Weights of a small contrastive image-text model: batches of 128, 50862 training examples.
Rows from block 7 of the text encoder of a small contrastive image-text model, named by matrix and row number. Rows with one number belong to one neuron. Each number is 128 + 24 x the weight over its row's rms, rounded and kept within 0 to 255. All counts start at 0. Numbers have three digits each.
After each neuron's rows are labels from the 100 texts, of 14976, where the neuron reaches its highest value: "tokens" is the input token at the peak. Only what is clearly more common there than usual is listed. The data: single toy objects rendered from many sides on busy backdrops. In brackets: how many of the 100, against the usual share in percent.
# fc1: MLP up (text_encoder.blocks.7.mlp.fc1.weight, 1024x256), inputs 0-63
# fc2: MLP down (text_encoder.blocks.7.mlp.fc2.weight, 256x1024, transposed), outputs 0-63

fc1.93:098123091110113116119118140105111141131140127115125118120180103121121084157088114137154118108160128144098086126156134136137156139095106098115077088149095092101104073130112146143121079108097119
fc2.93:125131109112099117136149103109085140137141130123110085109134110133096085110157080133123122147141110157140121155170165131180131115115100104174123116124128083138180112118095125106130169139111133
tokens: "teapot" (64 vs 0.5); "barrel" (17 vs 0.5); "arch" (10 vs 0.5); "trophy" (9 vs 0.5)

fc1.99:166156119133115089148158126099151171123145133146121151131085126148141155093131133195092102122127091162155120162106157130145114123163144067122197132151112053125115102123151159182126195129107127
fc2.99:099093118144154118132139097100085110113103136118158111111160135117100125114072120117133111164157118133135176140138145138145129133118142100108095081175113134145153111154130121109146121142127165
tokens: "blotchy" (73 vs 1.4); "above" (17 vs 2.5)

fc1.241:137113147142114097192102124110135087085128108173101125166154152145149176130105121107128110133124141141140137132116173117135117129115117082080128093124143106111154148146110167131158174149086128
fc2.241:126146091108135162057161142163118167166123134090157124093104110100105075135134153149136155111135116135124114114135078155093140129142134185176126167127123131141128127116150105114107069108177133
tokens: "blotchy" (88 vs 1.4); "barrel" (12 vs 0.5)

fc1.278:110111131101196144161174106131153124141112137099136123173162116150139127137113084111113132107116128135167138105127141140118077144130118161125164143129098092112113133123137138117141109144142112
fc2.278:134106100137136148120123138114122120117137125105168164127101137134162139099137123061136118104126116114123152134155112126162128109123142114079117100128098142095139134114117118107153127132178113
tokens: "above" (17 vs 2.5); "chair" (16 vs 0.5); "lamp" (16 vs 0.5); "ice" (14 vs 0.5)

fc1.614:124144090112100128146129126082092114109107133140101126117116150129138120133152181094169102100132133115150148128097142111129119153101151120143112143147127149108126118165085103118097115137079104
fc2.614:121095123104168139143191141134107121133119159127099124139118121103093117089125085137090152104142084161108158079115141141124110161145127131104168171095109125114088122134133156122152068085136157
tokens: "above" (70 vs 2.5); "ice" (15 vs 0.5)

fc1.700:127150114089102155165103174099108136157127168107106148146108139143134146105113156181131119125123126182119104148154168157115109123116145146130121140132099100133111177087133093136137158135114155
fc2.700:111150192143165130111163145117137115121121097175107097137152113125141096159133143132157133135137154106148158142118096112162138140151154141149142118137097129124143125134112105113082127111137143
tokens: "<end>" (100 vs 14.8)

fc1.163:120121112126146145154137133081113084122109128147092128096110155117125145131121162139146105109153114123151160127104120131138155165096137131122137160139136160108113168198087106134101059114107149
fc2.163:131107120104181139135188151137108118113120149124092121128139119109093132104119080146109162116147067165122151079131147123119100198157136150124163159116131132111093143127145145143166069084124142
tokens: "<end>" (50 vs 14.8); "from" (21 vs 4.9); "dog" (17 vs 0.5)

fc1.308:160130099090124125103148140100110140131147115123131135158171109128137141107143116140140130121129129091155134166105141151173144156121124124092116120132093152145078112142054125117149191122123148
fc2.308:111121168154137146140109126142156119146112132132137119101101145107129128152104133105119134158127127142083118074166129109074122111133137142155124115125159100121167160101199150146109084134140099
tokens: "level" (100 vs 2.5)

fc1.269:070114119107108176103114121077079136089099088112119137111139134112108116135087111122124105112093144156116113101156106142148137160143075117096143129122151119129144139100128116111114171128084139
fc2.269:123077145128124131146154169131137140117125117146118138113103131126189180137175129167083161143099125105157134111148147207136096141097161116130142143119158126085166171102125140147106139105172113
tokens: "arch" (53 vs 0.5); "barrel" (28 vs 0.5); "teapot" (10 vs 0.5)

fc1.188:133152173128150094127123115164145129118106074111188089121138101125145128099117127138109103111129135138164137138094130115149118107142122137112136139108096177164166141153143132164121149125159101
fc2.188:144098092130112179152131164072131142158175178145061153129123146132095148149145149116163149144141139121108137110164147141111146159129158131147135133148169083107094110143148112116161136144102167
tokens: "level" (46 vs 2.5); "from" (30 vs 4.9); "seen" (15 vs 7.4); "table" (9 vs 0.5)

fc1.522:130087133119131092173112106097179144120127108141140155143150140126120108111111116139074114137133124168140108112148123097110167103182111109074125144147160143104106145139126155158095169146120118
fc2.522:121142122085160120087133153154191140116101137141163085145120144094139118158108123156081137092117131150118135133166113127165126172146132103139153130118138142103112130093124108118145082097125118
tokens: "above" (40 vs 2.5); "<end>" (37 vs 14.8); "cream" (12 vs 0.5); "ice" (8 vs 0.5)

fc1.267:143161154165106110092110154166134182168146128139135092137157140139147099122170094154131150137126108124134152135109115141149090146161152139159154144144140094139107078119123117137131146136180121
fc2.267:121142136129151138107077125157143118133121130142161081086161128074172064124086120146167131108164108073125147107146133081142126148106141098096112103117109115158062115163135149112160090134127120
tokens: "umbrella" (73 vs 0.5); "teapot" (22 vs 0.5)

fc1.35:109116126129126094085130124183145165139124144145088159168107104142117123138097099096136127133125095114077132133152108166173156137133127143096110122128101117167137137112132126100105100143149160
fc2.35:113129156155080106116161109105104160122148098117193107112136164103132136136137157157142139170151172128153096106143145101110114151143103099170141151081141160156124134112109192139132116146102156
tokens: "sofa" (85 vs 0.5); "trophy" (8 vs 0.5); "teapot" (7 vs 0.5)

fc1.341:100154122143147087169112124146092175132122107130104048135168132142160150135137095129119158142142149125148154107101135151136114131136132148115128152091134098156063108194142129168141161119171074
fc2.341:163108140105121166060159126098157081122156128126146219114099113110111122129121174137148103105119113147115095128143111105107148126118128117135139112152125158105189160067124119105120104137080185
tokens: "blotchy" (40 vs 1.4); "level" (37 vs 2.5); "barrel" (9 vs 0.5)

fc1.176:122143139123106097168113142105148121133111097131128125155166103124152165155104098141114156121134120098174125143114161156180125137141117159137155129084138131108079148114133165119118145133127115
fc2.176:167122124139160161111166126150109137127142142129135129119085134124120096116146175096145101115131145161085115119143106106074134124114138113103118147171119114161169124145147096159139119117125133
tokens: "truck" (51 vs 0.5); "<end>" (44 vs 14.8)

fc1.187:127120117186131094145129138104137150161114109118119117145153093111137130135135090136071108115112137137110109140112132129150125144177140119090134106111135146178127144198107141111098176125140122
fc2.187:137136158079139170109141131157144091113136118137141121108126135137125130124124174131174148128129122114144162114141112140116146118083120142172134141135122097085137115068172116156160083140116145
tokens: "above" (100 vs 2.5)

fc1.671:089079121111128146106135121103147074107165120123137174141091148120110141122140125099124090090143135112111091132184123140114140121078159130131113137185140105121140123110098098155144076115133151
fc2.671:152150164114131142119115107128137138151091146148153138107111089102125111113111106130120161114111124168100113141112129104160154169136129120126175155085118163101121162129194117112109063151093123
tokens: "teapot" (81 vs 0.5); "sofa" (8 vs 0.5); "barrel" (7 vs 0.5)

fc1.112:129165134148137125123122138136133099138111067107152141157133157114158149105137094137122146093130133134137162143133145138089105115169099145151149125108116169164140140150162159143106148151121103
fc2.112:138106136103134134134141143126138159150146193146099088111145096142106122137113183125146095142133123127121103099112113112179154158086161117076106137132118092102110106124127091119157129120156180
tokens: "white" (88 vs 1.2)

fc1.201:108088102133130111133151164078159147103144161112122148153090136134143086126149139165108133115106110118133101108133126101140121138079146132144083146140105067105123128118092119060105136122142132
fc2.201:138107132106179117139114101167135138122147090133142161157141103094160150134120119136130091152099105148126122161176159147169136113139086083121142104108109105114129117141084108105100160126110079
tokens: "arch" (46 vs 0.5); "teapot" (21 vs 0.5); "trophy" (17 vs 0.5); "barrel" (16 vs 0.5)

fc1.240:131125118107114139080144099146095140123160124108123124128115131149130118125134135135133167159131157150123171152144117104164143086114108078139110116119107130109129136124139080101141123089125168
fc2.240:138132145134119118161112114146105142083164102138115154139153124136110173133144113140130107124109130173168131147173120165141115167137089117114154126128124118174145146122096119125107161119144100
tokens: "arch" (47 vs 0.5); "teapot" (27 vs 0.5); "barrel" (24 vs 0.5)

fc1.729:120118115146115107178137119119089182072108147105101117108099139160103192133124098097124134140138168137158152123135143145190162095142121142088154115137145128168116088175117130147159160126159074
fc2.729:134143146117143150061118138151166083174145094143149153146148100096155079136131143170131128106126109130108095123103123129068117147118128121181121150101120115084128175103123137105108069133105173
tokens: "level" (86 vs 2.5); "striped" (10 vs 1.4)

fc1.130:085123107095078139072130114089107148155148113081115136122098106112108130124145103104119160101158163163146104115106128069145141126113122091093135142162131107124110085087134129130150110097099147
fc2.130:131131109140113158124124129166115167153089116126136089127140107138093118133112165143135085137151142128158152148149148127165091135108129144130119136111069104120173116115122158126135131124123098
tokens: "teapot" (41 vs 0.5); "arch" (28 vs 0.5); "barrel" (26 vs 0.5)

fc1.370:118141147120128144123142123129096151137094112083108135152062113137128115129152117118137141146150120095123114160152109152117128068138094144121139147108168139122133119131113117150098117148154139
fc2.370:123116108151124146133111124146148116145161132132179086101180142123138091106106122091153063110114112106113130097147147116116088132101139127098111122134074124152119129150126153123124101136110111
tokens: "umbrella" (48 vs 0.5); "teapot" (28 vs 0.5); "sofa" (24 vs 0.5)

fc1.170:108102161126134142144125082111137137138119156114107183111127127127113116152101162115113090145114149117085136133130152137080108104158139127092114094139153137116133113093117131112136129124112127
fc2.170:114146131117104108126081140120128150138165151145151130117127149110195153160143150148132097121114154091126138163109111120103141099113159143159107094140114148131149116119129129122130160185108133
tokens: "white" (98 vs 1.2)

fc1.247:126144116104115133165151103126114117139150138125116057126126100155112067159149088098121121103090121098136094111179119128101114114111119143153118093141137111152121131108081192127153117145163155
fc2.247:158137106116122095146132137143102154157137142146156054103170085132090093145149098122085120129144164129147093135195104141135141131130121129151155115132148136150144155086121151150150129138154116
tokens: "sofa" (38 vs 0.5); "teapot" (32 vs 0.5); "arch" (17 vs 0.5); "barrel" (10 vs 0.5)

fc1.354:125118147112111121121113151121117134131149122105130122159102137106115171101146130164094114121139119122104144140139128116079076144113103126160141153170151129123115088083097133140125130107175102
fc2.354:152129131107151124125161088110094091158109152097100159145121127114117131108105153085118130141103130133121107109134151154159164123104109114122116119110138099093161154115125114155124161188108092
tokens: "barrel" (30 vs 0.5); "umbrella" (23 vs 0.5); "mug" (17 vs 0.5); "teapot" (15 vs 0.5)

fc1.541:175138122157123128094119123138117128067140104129144116120107087162117146127178134114112094127168164131160097125143106111148146118135129117177117139152134062167121060104085094107155133147155090
fc2.541:072126121100119133145137134113137139166105136119117142142125164100132111130092130155126148132105108113104164140085140167096107149124126154083150119096111186070143211148158155130102107119091157
tokens: "barrel" (51 vs 0.5); "teapot" (23 vs 0.5); "arch" (19 vs 0.5); "red" (7 vs 1.2)

fc1.260:138178135149105107167181145102132205141105097166148103122131114142153119089116142166109121108109138206125163151079110128140098107147103130149149093136128131131132112137129184134089165140129098
fc2.260:163138142106154075103108103093120082107100153124123156101143145114126153115106123134176155096188165114118106145120125101095167125116166107127116111140124130141107117137126087096100105158130131
tokens: "<end>" (38 vs 14.8); "truck" (29 vs 0.5); "car" (12 vs 0.5)

fc1.721:158096100128135167105076138127121089147127120120150131143114127116135088126179136126106127157129122125115124124140153148140111103137090135117096158113148120114140138068131144090143129147109120
fc2.721:143141127115107110132161077114150159140120110114125097125098127091121154126143139147130105114133116168114103149125158111155105162118072117147143130142116129185156129122136146109105141114117132
tokens: "sofa" (100 vs 0.5)

fc1.311:117156074138164076098132144129091187125142104116151133152147113127150110122138124081119132148127125117161155155120167086194133151176129137125161141111138149138125117161127120117114166098161124
fc2.311:165094183119110174156139125138172058128128159125123107105109116116120159135125137171141126090128130127096104083122097169060143101098128120126111131126111115128127145095126151136144096154112128
tokens: "blotchy" (88 vs 1.4)

fc1.527:135126118106162137118144126102083154132124117139111177106111113104064095097128156093122131133087098143131145129083146116138145101129106073081101134100106083119103131111146123115126118153137179
fc2.527:106089161160106125123139110108090149154133076137155140137161120134123194141118124109090126180158129163163111132159160163145127137133084124094139149141146114074161157115068131146122170118121119
tokens: "sofa" (65 vs 0.5); "arch" (23 vs 0.5); "barrel" (7 vs 0.5)

fc1.329:133124109120104161099152148128109138158136141130095157147079094123167101147113124163135137127127076128145124147153112130146155086095090108138128114121120077141096121088081129072107107115165088
fc2.329:162134131110107156123153120138090206090149130117094135145115084125163131083113094116096111150134125128177137117125144139104149116134085139115126151108119098117115152161082152118143198150145121
tokens: "sofa" (41 vs 0.5); "arch" (28 vs 0.5); "trophy" (19 vs 0.5); "barrel" (12 vs 0.5)

fc1.290:124128141131142079114146133165146136084146067133116061144125101150143127077116123150133119153149146155148124102109152158153112089156148113084138171106113141179107114183139111157140158109116128
fc2.290:149144122115131184137127136107108128180111177122139189109134150111118151162139141102125130083122126115131140141141095105097146162099111162170131090155151121096156166073128161113130114152146127
tokens: "level" (100 vs 2.5)

fc1.468:097110127107125180091145132096124116120139121149101155104113129127159178131147141119142091112105130105128093115130130134143128135105133164094115126126156100084110139080102146087135127115096158
fc2.468:118103138117143128089182192119131140087146084098141125122155137155105126141112151150085117149110118136137131144112132106142144091118134139125130135180130124134145064133143084153091123133149112
tokens: "umbrella" (100 vs 0.5)

fc1.114:113118143118125174086143137083131125120143123149096143087123120118140161127162138120149067137080138109127114118112137133151130141107126147112126125153127100109126104108130136089137120102101179
fc2.114:144115154116128099123134161139116153129140117144153088084129172137118123146081126106104132130148149146117133164169116149139128109071137139139139116100131131109114161114123081132128162109093114
tokens: "umbrella" (100 vs 0.5)

fc1.67:137135143079154116089088129125139163113180126131087160113077105138152093104117086124140136088148069115156122097127118125162104117112133104107122128102106109177111121110111100119157142093131164
fc2.67:169145165126123162099136123123122186155139075135148107117175129097104130120122136133087134146136131150184126189179143141108148161134087113173156149115115113124163136123126152137127175140117123
tokens: "sofa" (60 vs 0.5); "teapot" (40 vs 0.5)

fc1.208:109131069117111133123142081087167130142083116132116173117116146140166130105095129158101121141090133147123125174123109158161174079142111136106125123154142145132107132116124119140108148150117087
fc2.208:156135130143155137130104091133119127116095131128121144097141154100126123083102133081086124164112107093099126126107099134098119146132166114143152107096134141108144108152132115124121146109129118
tokens: "white" (100 vs 1.2)